Weights of a small sound classifier: 52083 training examples, 60.0 epochs.
Rows from block 3, named by matrix and row number. Rows with one number belong to one attention dimension. Each number is 128 + 32 x the weight over its row's rms, rounded and kept within 0 to 255. All counts start at 0. Numbers have three digits each. After the name is the row's rms in percent of the matrix's.
# v: cross-attention value (model.blocks.3.cross_attn.v.weight, 256x256), inputs 86-171
# proj: cross-attention output (model.blocks.3.cross_attn.proj.weight, 256x256, transposed), outputs 86-171
v.131 096:091110138099155179103162128089131133187139152117152079159100133124089185101121116124149188125182140081119123131160185117067102108105171100104130125156067197096075147098122110142078114117109070109162103152169125173155119107083199177117146134097096118092144094
v.132 103:119155078181165105122115129115108104183130169116138165174073153097163114134113191118105139114160154161120130123131099134033128118090125125094088109096152163123155148083139090159126099150136125139142135154130163147134194137168158128127177097167130118145166188
v.133 099:163066137157112174144134104122141103174154090121131138092135080154162136180067105096101137212208118079143141184107195124091122109130133149127096159110158120181114131117164091165071173134138099174121177159131147147058139117105149131174114168160136138111119127
v.134 090:149151189143114121171077101087152130109105130169101143139164169191158093077162072132136129170159143094162116159110085099109086087098119145069120152148131063128145013106070094099134109136158136197146158148155151151135162151110166145143088114148109097107095125
v.135 106:074106204195152134123114092174121121164112167161102114127143142118118144142155156157110147127131123114140123085135154040159108080052148135146101168136096108092134103140145140121136161085142175164122183156135135090117126092183113126119143162121156172095133129
v.136 095:168104176145121218121178146142173144185116087142094149090093125148150123124180160095109185118129144150132114088084093176142074121135099118077152050149083085154111056120147136094075194179131043063161081123108125164150115125098136167151108080170087164095107121
v.137 094:188089132076106117139128067137195120132128151130119153079141156129103191102066127094115194076193158127137143099105144100082132157139107131171197099123135143212102098132080152174110145128173147144178163104071160178093129152152121162124096138136129098115145132
v.138 097:230111144200122193127103169134157113143150162082169163071129168091100134167140103133123133139162097086117122140115165122084112143158126080134143169100189141091143119083216173109055134099149141078150154191124135097180141130087178163132119125129127172106137120
v.139 097:109156155141113076122167146101100186125122140121156143142068139129151132149155117120132152164137151176138146116150127142098115105079141102095088097134151148118087171132056073202190132123125120129137106153129062160167148102060059146083131097122115102114108152
v.140 094:183129080074150064079097169118110154132166101113113131122150107133141166126079131114172093155175141130158079127117158142127150136103163172132133088159110169114067155116116103158098091128157121118171160161175190140063089136095177204139107099150131169080129132
v.141 097:177097098137130173121136133136112132135155141103112114164137138124132156142085153105119102124104135076156109154155115141103094121046105081132093071110126160126060191139163073118173069081117163130156128139205090131087178107150120143122125117106201100110136078
v.142 092:148167131079150155135102142124164103131170170145103139133147085140107156183136164131160092143111147125117109139149091058100144120144168153176132110124119163169138108131153127137109086109122161121104144166142148134144096153104165191150186115131098152142183088
v.143 092:109082120121080152166122133091142137182150139116139144124135161065152143133147105166194116080129105107157203063142086119132119115056147070151151097142102089138141183115144081206108125173141089130069098142114126112149158110148165119126131072139135142108112146
v.144 099:138175191151114139152143145183102092123153101174136065073120138150165145113092103140119127120167082105108091147132115147094085107148068133144134117088107165169171134187112141118086059149137093103096162105115175111138149096118087152037174098180097155097146146
v.145 106:069088183093130126132102117164121135141093089126147149150130120110093154120089168129156099096147086141134146112104189143107152163171143170153125140104109137101116118107151149154207140163127175109113137090113101112179092128111075212113152130126163144090168098
v.146 099:167114115133093199094125114095163165168089126111091111171087188096166123202059158107083176107153087128076146162109121128115105119200080102136123114122183225103088091147091135111106120107132134107094144164178133159134169158164152128130136171097163152146141128
v.147 088:153103111170169116172147131227125112127167117154162136114168144093210043144141136087138167121113138151147136123100201077048143118065119094101113119081168142139084186147149124138101083059129131174124149075163157129171080116137121121171135089153148162119106150
v.148 092:123091124121144128085126148122155097100097076161055158158175132115097115179135120067145150097131184101152073147087134125102108173190136148136159062161119158121139123106124208112119201069170076190147157140153186167139091178176072149101144124098138149142103146
v.149 100:098107100165114141131133124103084117125139135102096073191074138094093135093131149133201094169134194172114142115090106132118098175107152152097115165082198122072162127139123158137105078099098163146119132112088142149200077150165135123111097067103116170184110046
v.150 097:081177149125122160143152123144146148096087162197137076104180063122113090131105145095116115122119132100184171113126142075124165163116169186116170126151176161146143138061156138150076110175082163076087100139157140107106113158175118131110140131141088158101151144
v.151 105:110152134086136167172097109153194129137096115128148067102148082190115105151185070156148153105135181113153139093126190152107177210113155193151145143160100121099132179102140101085117104202132167117187088071197161137161119125178195114139129096134136109108108109
v.152 100:113159206093124154137155112135128119121152119152073129112169137093192144131130126115105172123098140095125072136129160121122141133112122169120089150094106096147111091133128144167179092119120117126105086106089218124115137124105153155063150173144123121185105081
v.153 100:132113112144172072124132089128145162125098083113159163069117142095136169126173163108168150143123137155166148084225139117121159159127124112155098121155157077072075105194134133170161137108196123176071127101130131148150126172124127041139177134053127124179116072
v.154 096:120124093056136096169130165062086120166189114127090135109059071148096096151164143104104099156150141127136126114123144130071082087092104162115111129169094058128133196145119134079062178118113097130091183076136161151099132079147148163055161157145183099138098156
v.155 100:191107114164157129096197113107160179111119115094085127110080115148203129110152119189115131144048139108195116151143169071131101145118101121116117137145159092071117140184101176135146120160104098104152160181209098096137122156140164209155136095080084159143105124
v.156 098:168189137133157153117130195137115171123180159125113160181146161157160145135159117085056157110154135162166123097134145103110100109152096126076113145103127119104082222128117116121121154116202145188134123085143156115110130153107126122080098107138117116094178087
v.157 098:147128124179074131159113106119170141097146141086045122126118134099093167135113167077212112152166143063121154081128086040128173068056091097123102082197114044148102094141071128078112115139107126100104172075115161134101133148137151161050111107098144166068074158
v.158 097:091099112130102155139139121174094152155143106106163070118087108086163121166137084097141191076182113148128129131140126128151113137163185162126104137107209117152153105148152081035136101075172133143126164097131087165122146117119129089148149135102139057077089150
v.159 110:122125125088145140129177109136183107145095107123134123134123092112123108161121160085148135127167149134165115115139123105114107102100121087092071103080107107120142170128193125119070171088154094094123102112129133136133155151125155132159107164120161082078131144
v.160 111:136129141139145145159104129146133166102167149100156151107214111170164128137143127140135121122122110153135162135163110156096157142128137109073139103103127162075078099066144136143127124120104145109113099132149114076143102150125125136140103149119151089149127172
v.161 102:157171127068092195095160162173077153114130159130139133107092098074147120141138146122080126123085118125113079063168152128098083127148093132164097108161137122076191127098150193146041110118104140133124174121082146145129194125110121131100101157122169165104142076
v.162 105:094084110151136162097179165156084153189153123169147118154093115041111107122154107174123145126131134153142148153118071139105150193150138156137168096157149126072133182129137144165061127157063183119127131119110153145091147107149124151112134111080089089163087173
v.163 102:113174135132146090128123136109166101083148147111108134167092125145144104121128123147125186157163119087074178159161090146097184115146150093092133082097121157148172202114106192093137085158168153151114191147156163118118133172114175089125139123116154145137138119
v.164 097:118108125094157150116130109144178135055136114141167077130103091155081065078092109086188171146155113115166126127130166168067138070181110167165120161140113151125149152148146166138126093111129171133175146049100116103123178169134141118154103148143124125079153134
v.165 106:129168112129116134119121138155151176159116128099159079119176133114165109109148119099090116141112124106114180133118152117164077114133121151100112124188110129085124052078127131145136121172140103145124122179087135147121119157169125146184107066128063112075145154
v.166 107:162184113138096135140117149101130139147112112099156086195128135120140140155140125161115075164119143096143113099120116136096120110134161104138108120101119137132172120165160103139033097140107102152108132119144138136094159153126173118114162166137106068104155119
v.167 096:151113089128117166101172186113125130143129136104119153196159110152101082133178102160107141204135122072141107129166085174136130168143113104105100099121132065153205153119161075143061131118162155125106101148109161127165127102139163126169079148143109136131109142
v.168 093:130214118205133115157129137145140131179110151069162150150132177123079160133108041172186119126093169153145127127118133183137094128160125128128143108120053152090128134164085066148121151099139134145129153132155151086136047103145168108114115130101122136122119161
v.169 102:168147087110196171130118097151069129129137163131135084118122156117184082129104104056073179148136105143147096102109129145140145164153125133071150132155184099060171128162128097103151157100146111113148149119110126118132139132139147143141148149126146063131118103
v.170 107:117166124127117115108151107139073079144176107114112162157111182168089119162111127112090146155131148164097126107129096116177104146130141120126116135132117127135145060138122118114136058145157113101174116140146092160100122099117128112178105108152175174149131113
v.171 102:059138111120106111108136114123103088093192121143138075160220090078075135141121147102132117101123150134130135145136156102093138111100114121091109114126166133135105173114169121163120081089137120113083143176149139118178146124125131058165129126095150067178152149
v.172 097:092091060091154099199152128169074134146203120121115142121077126175145124132140112147127103067108107123109144100139139094134049102139107156079165110123162118143169141174148089110116167102127137121171135134104168162132098175146113155095116137153064161190091161
v.173 095:137177155140142145146149124081047146124129163106128148077099123096071128117119144099101105108109146108096130154113075148169105121131146089133175085119149123080158124108129070132160086061148108092143128147189147147123160124189182061103145121167138167148150082
v.174 103:136039094162173113141129158121123135116117130113083097096144084117122149126146132129155121106139097100136092136132167174076167161106141102164104188125149074144107165125119101107127162122132149134064180170189104109126150121105132126178185134116190117080157122
v.175 103:139102126139161134137129115126083126110195176089145150123149128140121093156142115134129123120097086095189140136125134113144088137111116116166094121173187106178146151233067148111140110117131130141084134116135136090131071131144029098113161145122102151134148106
v.176 103:116084142102123106140111171112117119101128142093121123162141143108152117167093064126170135140139133092160119154134107060154085114122111158142098126064133178143118157128139155076098115105138105124090095145154101151097153168116154116131165110120110159160165200
v.177 101:110102125140125098125111117103112107197081121192114071134151137072145131098175150143078140130105144180070064211136105168111139084140152113129065134106133102104137132130177153077101154137108126113105143145137133062091057167137142143155139105111136117122093108
v.178 094:124146132123140148165134083100109181159078125089158138110096173129117126118124152145134143082147094132086107126199183184100172119090113156131128175113128126129118127144104181131129132154159152074097110065124174134201164130134111096111120166147109150114099127
v.179 103:131100146121168138131145131118117087145120155122118134156101159099142095103079172152081110132121155155158139180176100124115048133073196149100136078106133189171096121111130081140165105135149107097101203159165108094093165143085112138145105133109085135099169094
v.180 098:158150099094118086160161132141148106114052149161139087165185101141152092142073167113133120127136168139131120103114149138176147098238150145126129158122110189112158166150119104171138156139137145120115103109137059155101114150067133111138087128106105139177094121
v.181 102:087085133158147117070189137155122104159094139095137085120181169110162129107156079087053154146152104166108126130122127116149102118135153160117167093073151116119186115102111129118120233102118103115133114163175156177130109157140106202129141121102098127164151156
v.182 100:088087171191140150070133123116144096126113130175082145171117138147118182188152108150123088089129083096087180088199137136145114128140092145205123134111118168111123097132121157147122156148098146092184125113111117143114172156143141092122131123090145153164137169
v.183 100:109112112168138122121125084078173085062120103089107151136110096105123131132144099135164153117146174147065094143183103127145177165113136171146176048127106103105127120091100107118097135129141154095125151075102138097175068113119181116139084146130125137123218156
v.184 094:123175171153112113087112054172104131135169123105140163121074155107161103144169121146102101147108172178125101080100112105145138102166118080156092131110088158139165104150180147137161091084155117124151197091125120160134120112092146085224135172139080170133098100
v.185 102:098073163139172062144098152115122096127103095124086138195131139166140091142112140092178148100072077134135146125114168133117101128142107122103112172104186142096133152141127140088124118154085149107105122092102119135140071137104097159142067115061153101074090090
v.186 103:097078112104102120145148109125138075098102131183166112122151103144120093135105130186111121126134156124066144161125153103182183167165111126159125116131161090080159126133102125153110148127125078129142120109148121168127128156157147105169085093143137134119162087
v.187 110:094103147100143135157136208117160100130179146095108148122168137151134145122111126044095083142163130140124133149160129116155087154116123068128168107122114121188162138180154146182072154105123111126151122150153138116105122092107146151151149093125098131191116081
v.188 098:063099168079127122158168146088188135183120108089153095174113140133189110135171109119154156059145138126155126130060142139162136149166123079135091134092098082168105112134093127150162171133105134113172161099171126095098151152112049126141106118131122119131157095
v.189 094:123159148110153159133129159173151122116086119086110105105089210097104191098165157101120151096110126136148144161157153118119069130106137150134167098092160184163121119042162143156158116161134107083149106078170013089147163177145093110138130109101096132148131111
v.190 127:091112096113103140103134142114143169134144109124127118065116117105129120140147131113111132109105134117119106117095113116123150087150124095136136139110134161197166185158149134116141112135140160106131138104114103149111125123117121116104104130180164135120098143
v.191 100:120142099155129189102092141121134119158112090189121125120156143146118143140162139094088175167154130146139086151141124179082140150110154119123155188109185154160177130152123124166096149141162144162120182127117091123113132147085096080121163156127183131116153117
v.192 100:099148133115125133119187121152122101139123121094102158112067128134160161145172141136134173131143185112101128117156153110123112157149196175131153165139113117154072133173112060136073104154164153158073123105069062149154102117164144089110173194116164147092112157
v.193 096:133110102130145170196099185092133104084173121089121127087083128103146156104147122119090141059098200119136103213085094090155116099108136177154145068114111098170133138151093098126182122137150163089168135148127081135183178097121104099123072155138147157140147120
v.194 099:124155106112076126126112207125115155173150083067059074158157091152115105123140082098107154120189151097133099139150095114103107087099069116096113154072039106181206123147147145157169132140081063103133175067122149176115136138161105174131151102120084131145111179
v.195 101:090187165134164065071134190130147151105141089155171152112134161168156117155135092134070153112094157169133111158125112108092140099063034116143163130084133085079173130160119117170132134061133152150084162110137163153088148092186170138159173097133071092087162097
v.196 110:144131112072157119137104082064129107112089101145128129167143171110168161175141186190108137164109082154120125147134091139137201076175118054089135191167142133110149151122106138122128143078107153173186120117085127115135116150145104133093092168142116125151150156
v.197 101:097102155047137160151171120110080155125136085168118146080127160116152115125151125119146166118132143116111128071143052118112114170099127143140086108118112119147090104105190137112153143125090134112124138101123098142066093068177107090158071137141129134095123199
v.198 114:109117147165118138130134144139116149129100098166147090155153090122153120079105100127099134141105083133108075154089174147094122183212159091053105126169111215125119077159094103109160113175109188121092150132153105102203131142148046156098145137145158136114197077
v.199 101:149069102094119084128109111179121107113096117098085142090173170124151145159142147153127116136144165073134182166139167137117105114137137183134127071083132110097128171226119186138123170163171162098108140124162100137139160113107120166138099116164167153117106155
v.200 097:155106121110152153135107118070165175135155075121096119121152171094109115139092145142148149104161129112112095106087157140093159011124088069068073112081143098100123131154157203185125123131104114094127106161129109149161101184140139124111207118141124179163181101
v.201 097:117184065080108145148103181131144146108128158167131140179093115051096101122112083091101078107104098103132162118173089123117135141097132146145145188155118139191114134099155167107081164113137160168168147125098087176117145178128116168124121191121110089131059117
v.202 098:138099140131169125096113134091132128134169150115142110099145101141142124148090107112127125132087167062107114148154166110129137128074097163142155072071058131107140097171113142077051112158172163147141124175099100177096140139096124151164094154150078081150118103
v.203 098:107118158124094089129118146148066131118130148144159134124154117115144197171116150101163170125130107071095172153146115116070044119175220140088169162179107165114110130064101155086078129143103131140068048117128075146157134125155135157127078116192085179142136162
v.204 094:071138105148105138111153092178134118102143160159143158152210113090136134049119143115175120110128149150156131100137107140112163116091156103133103062135127133130136094151181156160153157126142115187122101138108114148106177104109087081098189136122121167065145164
v.205 107:125115186187173105141187135122182119113148136098192075125127111102125122127086144108121145110145173112148083083126071139144148164112141154143145135199055094055130166072152102129178091095116088117161132199186151071107116118069131144112144145101142159153059138
proj.131 100:136134158175079100126141136137104137148121121131155118144066078141142134100126032109146125149129100118205142114106129111154135124165139079110105128079095144089107065118067183144161125096187163128154131160128089155163173105122124162120095092082160178108208063
proj.132 098:116145155181122137102169100134088130112095149056096078139148126170126124111135128188168125115138111108133107175164142168114115175135097158130088103100104157150187174219125116098143088115151063111131134154147078159185166105171155165116092120150148122120093089
proj.133 103:068074175156153087119168122122150143166140036085105109140140157159120051120095119072065084110125186086149131140135121139146144064150079130184125177099131089150109067093164184131122139115146104114157132051066077189123133134097085122159123161117175177163120165
proj.134 097:116153109126163103196075115159125098117066075109142085130106148134103145119109103169120143099150178121113114152173182143103120113139157070154112122156104148137131079128107108141141082152122128113146158113088081144139138146130095199105069102127124177110062125
proj.135 112:173134150170139176168214132127146174160189141095072144072150155113145159163118130061149202103144113135101121072122162151133122179167144148087140136125113128213134133136123072080128093173085091171142116112131105128067115142127095101110120108065140081110170091
proj.136 102:118139144148098188138103117128118149139100125124104151135167132084117128137107072068150140163116133091100159116156154075119185161138054142093114081087117139148159110099135131177123123126186208153141144117148146071151141160126144143070164154146087101210113102
proj.137 100:028171137146154117155147156094099146141141127089139245124090136124127106164150094172076150125140168101096157137116160115147154103102120150143108168175171134158080126163140141148080172065097079098159126158174156091147134153112120114131118141098083103124187130
proj.138 105:095060143147100092150162083193138180086138116087097098133136131067181116172092164140123135145156128178118123166141079109170123068152116169131042142129119115156180111163074148110135172114164139148148152163094121157120108099079072124141147160038110101165195156
proj.139 091:151129160149169162137139122130135148137171142148161152139131092062144154135174186165175129080188131146072136071126147159120127157196182164047154125136163109126188096088124171174085121115118189114092140108110108193206112175100145171159110128089138155181173098
proj.140 098:079167115117109120201062189046113127111132136128057125105108177144094077150103113076099084088169120132155166118132135081155129126129164141168138097188097122137210139205060126088169139160127117102100168156072107123104085162116141145123139084073076090139087176
proj.141 103:126138142161149117069148128141151113065128094178110086171155132081099082141093175129117084115162135129195145123125160114109091138044152143109175186166168107143146102184162133133128118131130133152175109137131140157106108156143129127185140115109105091144189115
proj.142 095:121083103097161084157159152115110137111075070148163155148152130143196211134104129177106109101087105081136151167171135089111100118132203125155113120138138137135058147118143147089114147116121122112146092125102130096116081158128112158097161122133161159124055130
proj.143 100:091108100092068125131149124108190082168115059098151111112122092139151086104122072081163168180123172112094098116156093062091122194120160125128132109163111147137112145187100169116163152099132132097119174102118098080146114144149161148145123189165188047196140131
proj.144 108:138150139118067112106146082126093062135166113101181124132132115119181107166125138146100145129165105092137139162130115086118137063136117116181120135139049119107117130169153185111137135154176143096127094126131160134135144073121169169091082183163121155169121098
proj.145 098:099109160108141156140100096142156125106153111098100189134138107203141093150126120150162154107088167141126119091110134102107086151118159128055141090107146155156127124142166175102140128127131167099126098143055136182138076072096088133095061165140153124079096113
proj.146 100:128175140112134170149139137076107131122189112148142116141168142100063126151130110150122177082070127068126111110115119193129181094102144136130112096055097123156108131168147137157125139054093111118107150152183162163123118142075119090157120151103059167146155134
proj.147 098:104096120150109145140187154130143110120131152164137096067131123114131085125113094118035075130112151137076178132145133150078137180116107131116146163088100148112133130123131138122155165133072144149087173184081148114196094137185103171116152122145089123185207161
proj.148 092:103119103129111097082086135132190169162092122109114129114092135114186144099132084104088135150111117186129145142126091134155117085096143099133102166185110104107110135174101061163158151119147181191097133136160154063131106163136173126110099173157076108118134095
proj.149 096:117219130114090146103165154160122094158082114066076129076180147152099095141146128167145095106196194102166119105138112115171135120059111124093145154142146135104158122146124138141167163134060121141097096184138077125076064123167178089139139088057159138132077167
proj.150 099:125164133102154078112159107172139087108108159195086204122125100141157165125026159126114155133068121145091195143107125171134149094143121173132173147124139079141122141126113168148137156155154181162120112122158143165130144115117167208092138155172147146157124145
proj.151 107:117159107122128163124160150156177146123135116092133135092104157134100102121162083132124178174127159166105112125117136109111145124135089174114111127106109163164153118079111165136154069092165105158151132110104157132103123141067105144159210157166100127104127093
proj.152 099:196146153103107094149120167125103115104193118184057126065091125092123130091104106126129116128132108098129106174128085155059131078113161042046127121134149152102161160137187136136138120118165150106153140112123085138164095129119078129100105166185179137110107102
proj.153 094:170104139103169118156153201144100102130174135146154128115149075106165172141172135074114154156071090028143167120137169158149131122146146174095136122130133157175185115100157155097119092106119151137121092135128143126100142093140137137137129131132128150103155120
proj.154 104:161097133066085146102121136125159083100081081119143130166156131136133149139149171129117064080122111127079151110150171119174136138127163117133137084126144115128114122108136166065133094093129108158097096168140209132145146103152120156145127148133153142095092135
proj.155 089:198111088183149044134141137133136135139114101140114121129130128095114114196070173168107084135142072122117169149098204092084065197158082192144104104150088143143146087134136057095189109099097133171115138120092138136074079178118095133106102128126093127097088132
proj.156 095:121079124133162109109142115137130088105136066150137145132151123081156090139105134102159187118138109131173135138191135180096176139144078090100116215161084142085097119110171140122129171111099065157187138115095133140113191108129115112154155150126121094126102112
proj.157 099:166138136139087107177102134094134173135091114081120099115117117108163101172126160105070101141119129128137091084182109116155116143148145102148201038113157142178064083101120094134090124095142117077124121193181106147153096128201176148154203202108138122171125204
proj.158 099:158154126119196135138101165154154150151111170129137129138111095079148143114177171128165178131118146140148090144054109116141098149129124108098152124092068038162125157184080140130102114027155107150109163130110138138115091211083139153166144155135143141092098150
proj.159 099:159106131099223118137170120153086149088158133165105059101133114043115110162130042148181171064156141180144136145106118126063132145125105089101162123121128098119152151136133117143151100120178126162180147142191118090173128131121154115080098130137167159069209135
proj.160 109:130106129180159154080094146131175121111127167140111047102065157125125173095119072161143148121147098097092070098138205123161129153085148173106162102106087129153123121096065161153068237073104119096128157147173150146112139121141117145140180167138208138104131155
proj.161 103:108185156136077152084188120053128149126163118112094104110152120052179082119170127109167148110158151106172162106126149136105102097054142143134123166153136135141087137154099135137115134119104146085113088087105146141099136156098129102121124150101132091074131130
proj.162 102:196178218115119145144128159119106106172136162131123117079162099094116078140091146100064094095090155148157151170137152126073092063137142130130171126170133168137154122106139098151105064086137137147137136131104098107127161108078104158135134157150183088158161106
proj.163 102:157131116075114067120111128124147145099099124186146173164120104180117095089127115160183094106112073165102140191177081149176122197146130123155123127203099161121078118133088090116105125185112140141178163117083107105100143106117148118126126117108137099106146167
proj.164 090:098117124191145101081180133096102125077098083143099063107112036112122111165102097143124136114115206153113099159099115142115105078112083110084149100068159149209141151115124153104158145127195154209156072056140155112089125130083122091156107124134101124159089143
proj.165 104:101152086170188088096140129068120184104182114133141106133135104102115139164149125149178074199140108071092094077111135038141152105152202146076180107168091121153153179130150155125129171111152141124158113135097113149112175127103136153119148131158123109133125142
proj.166 102:184143123129149107150140071174137129089168069090121164116169132159076080196113077116166087147148173121061161138130149141169116156138100171083149118078131165142086105093153084123149125131187117114122140113165157148137082097166109137099127087077138107141124097
proj.167 101:128126141141176096140188155129121110086106127122119112099114077136189115143126111210150128119087120139155142145127074143138138192119154128156080170089134135170081093152127125138104134100209138121144095099154050099127137087062153151077095128124092213067199118
proj.168 097:146080101136145152121139161106138088120095157131153160119134098112129180191198159120110189156147114163076143109130129194167183149141143136105156075094191135100149157131070107085073165116087151071155113125133105131115198078162188036159111103108150161164094119
proj.169 098:147221124071062165172145188127113080106076113142138082122122074131147176083063123126103128115139133121118098150069166068180201103116144129138096112124171127161117103131085133120136117112090153072152145158148108127165139136148139134059187162096114118116035135
proj.170 103:092189138119129106119171204130150105160183109094087048080106183134174199154136119117139094150118143116061118154089145162070098092116120116104123112124108157168132141157132098124084147153129121110070129191120122217164109104089093129092161195146093161111151069
proj.171 099:110132171095138100096142116150143107175195136143156199106083144166140163154106116096154143078115145095126140120130140149079120179120149134148127128094122134107094136120116105096122108131154086091106148113169121177122127068116110141161162110092093120138106089
proj.172 105:063068157115190113146161128133070075176118101161109153139133123122117104224070170158097174157047092127116158082056121112157188128098125171089083100161189155127138135099118109164163140149075068083116156090146139204099135151054120181119132146120150090116119065
proj.173 108:172117167218125122136146121129075081147120128159134119077093130108138108102123075143092164136109119136117120152101159140107094125142155127135095122100153125071145124214193128145102124078137123109118117136132148073103076188156151155121098083123147089080120147
proj.174 107:161161111082111112114123136156176134094096155154208135088098124139156142112151110116132125145125131150097152086113217130150105040080120146210118123153115096170114100108161097174104107126188185136143191121189125148106133140101134130078113080162102145058153163
proj.175 100:134129122127148155190130145097132140123168181127091077143105112092150185182106131092102127117078100139159099094100080104163128144096088114134124158144101101170136108143112099157185110173152132139135127086037134122134150107123069126112126170070118179113155119
proj.176 096:177156160158144136116127134098138139084149110124156152139123159096125109109118106097110148124117144130142101112175156123149144141138103109112078149110123153156133138108171153124170176156093193113108158091094128111112151172156055131078092106095068161139145098
proj.177 103:060132162107105115120091183155163145149080187093111116105163126161143197175127127151146159067134143099100109132140067102197146180131134111157075102155129111149107085085136026161089082127141132151126155137179145100105132125089128128100122082139097119162136001
proj.178 096:131192148151109138114147155186153128099159121130113106111164161079172120140120120152151107094138136155150118150186127113096161152157119122051210160147054147120118093145116095126126155164108075159144160145099099111077135142137121170076177104115109172134196149
proj.179 102:118144108138164122131124147202110109091126086124146112153124112107114125127148126117079164101108110142071169124147121169129151135093102077123149106110128077169082140115150178047148149158107153115113111089144105104174166077139102108123133126182146142094101130
proj.180 111:135137145119145080187133116191149160135068092146172104144127107074090123133083095147108106159125095151161102075083107114130148163173139152054217157116135107172147113137167101129129074110095092142078117083166148145148157142138174110108073107088172108122143084
proj.181 099:112174070102179110146106139173103138126091117132156096139196161079121134119164105145140139167169102152151142112097083132144140085110151074106114159172140115144152128147089147051125161127159137119118141169136072109131128166109177104127079072151155157194099175
proj.182 107:150109189111138152154165110122099066093129143113125072126108127111144105107121054127120111110166129134124127134145117138074137182134123161172139139083127145107103156212099094132154147133154108107093189148152121145143138000174134105084090129133176159133128147
proj.183 102:171089111098154129083144138111072203080066112129108106149111141089201166189109165153181119078162173130164142131101118124122153123137141096144147120198127143098117140185109108120140147105140106144129149121145128145197116135129143103155054122109106127163124153
proj.184 094:155106135131199210080133140150170161112118115187149132117069110132193152054108080130159084103109168179091174080130106116156137044126111169147169140148121138073149106190155129156136044133181138133086136099082110163135186148189082119101103153112096123148174187
proj.185 109:126153080096124095127098151124143129174125165064119129159142144156129169149172159109157153096106118116069096122091099062187095084196094086138134111149151075215172047088133142177183096122092116148109128143129111124128090112118122103159117139118164147121149136
proj.186 112:103072137116155214156145168131153078132102089122100182095130108203168096088124119088118129155103166148103150104121172228115164142188119159142153125159131119095126124076146121149159107110131137140127096124076166153126088150141087104145108126146151141196167156
proj.187 112:142101194189114159126209147155124092074156102183118143152049107157176137117141120123105121092122133143164124109117120152081127127118121141160097143109116158086115101184165112088116137117146118091113110102136147184174153058112085098109142168125132162138139118
proj.188 099:124146166180136175108107125158136158231117173149105118125066101175167121117086164117152070156127065099123063114085083130107130121109130101120152100104108163134090102104058145096091152096161133154075129145129136113211121165200133175108148079163147210129146131
proj.189 107:094088087123070159094151065065122113126138141125100165109080134107158111107050083117183103146161068114124120167090092143148153187117132103135111145151148083101092111138113064061166150147149147113162127123151104146186143178139145158161139098128102114148131101
proj.190 114:137178076107106109207127193144122187099080096164156138114150132128121181142093135161139147186121092136073094093094149116205205187122093129103093102128142111131121132103114128107136133106103118147103124167135088057121108122135114096169150181061128127138076189
proj.191 100:185014121114128106102073164136156103097145108097080175156162134160190156099119162124107137156176136134132181094146129097134117144188151137105133108159181153121174189112148144135116132084183184154072082131152142142117061121088122161139106097177130079011123128
proj.192 102:135070082149097156026137107119176100143125106166114150138101086141134123127155168142123188203123120125127121093128058122177071088186156111154165138057122141091140096121163040149106085062062188140115112192136115131152145101091132123153158178136161147158118136
proj.193 107:182148155140158163139067126130161145093167129100152206120077062181103094103056080114105099128130177100103099120171186119140177127127119156151116101119099094184131125119074114165113143116104162155144086091159083182114123182074162121176094087170090079110119106
proj.194 090:146104173137151126152114181078130136170087119161103136171165162100131097127124098126110166150125164116125106075137153127108136123112116189106089077083164137119152151145105122169119044104136095139139134148071057176161139071120143117155094161098137124114191135
proj.195 102:124156203141121100139093150154203113094157113155079078143126121156143136095076102135150237149149146157084128138128109099127149134159125130112156099079148092190121148092108116150126151132137154112146146115099086160128080118146152128117087167163113144092083143
proj.196 106:137136066112122130130115141096082122119080162077123189146123122175101114082157144169139169146089140152100095165132100108133113110164149193185144170133094115112126143087129139124094075141121110180076130097129112091167136116134109131147102153096090147136101131
proj.197 099:155142121058153086094104207155083081154107101151136129114130129107147098196180133161139154178136215126127148111129084141130104110115100139152116135123133148151136105137129133098149132140137137137076119138166112119118183084153148169144058141137091101123142134
proj.198 104:116113156147149105103115112097135149082068150163127159096105137108108198098123081108115145140155059106102151157141179145096144127155145138137151116133145096098084021105128107150072113067131138130120110126102171110160131049136087165175135107096116173136165149
proj.199 107:128137147124170132169157170191159110129162091082118194105159161170116093087155141102171097109093212124127061153143151139123138142070136148117089153126077173167160126086147126170170144117178139125140160108131178096105123142112074128206128123144136090170109080
proj.200 106:140095090090168128132119187167149078149117095130125124131122140163104111138095086206109113117118107145138135219144103127154163135096109137164137158152178087152117112128144101172105127100136120073109144104076070119130090159150163094110138142095113174125151104
proj.201 095:164103066187153172152192166118137130119091107149063111112167127133178198122155112126105094099170139163118168086134153168105121153123099143071160108117129150164144120143098079074132102092109090106131124070098117109177095163093128142122164167117187090099160147
proj.202 095:140150118136113192111076147115109169138197119110145133098139163114166121132109094125170092111182184155157130115138163118098103123084154124140133167140082124134125125139123152189091074156110136137151105126107099118136149111098140106115113114151115127134113161
proj.203 103:114159177158143155063163115131144123102110114059094133184138156101102089139121140058118191081121063156118106076140146119113141124120147093117143128069087122111096168142140146103111179119137178089186152112165155119144103090111108150134138128050054104154114141
proj.204 092:166117151108107118160165114103087084099107138169100136089024105129136124088175110111180133144121157101111112168108141116095110086059167067113143147106118157180157156129070190143157078118119114130111144118096080154133122169093086106120136123141111109112156177
proj.205 101:203115115091111178065117129125092108159161096181123130142171160119134181108108131123148170167137105103114119130141130113162138157163121166115129136172066180103115139133116102139224122149145086147087187081145136127137129106095105169077106172107089132049070094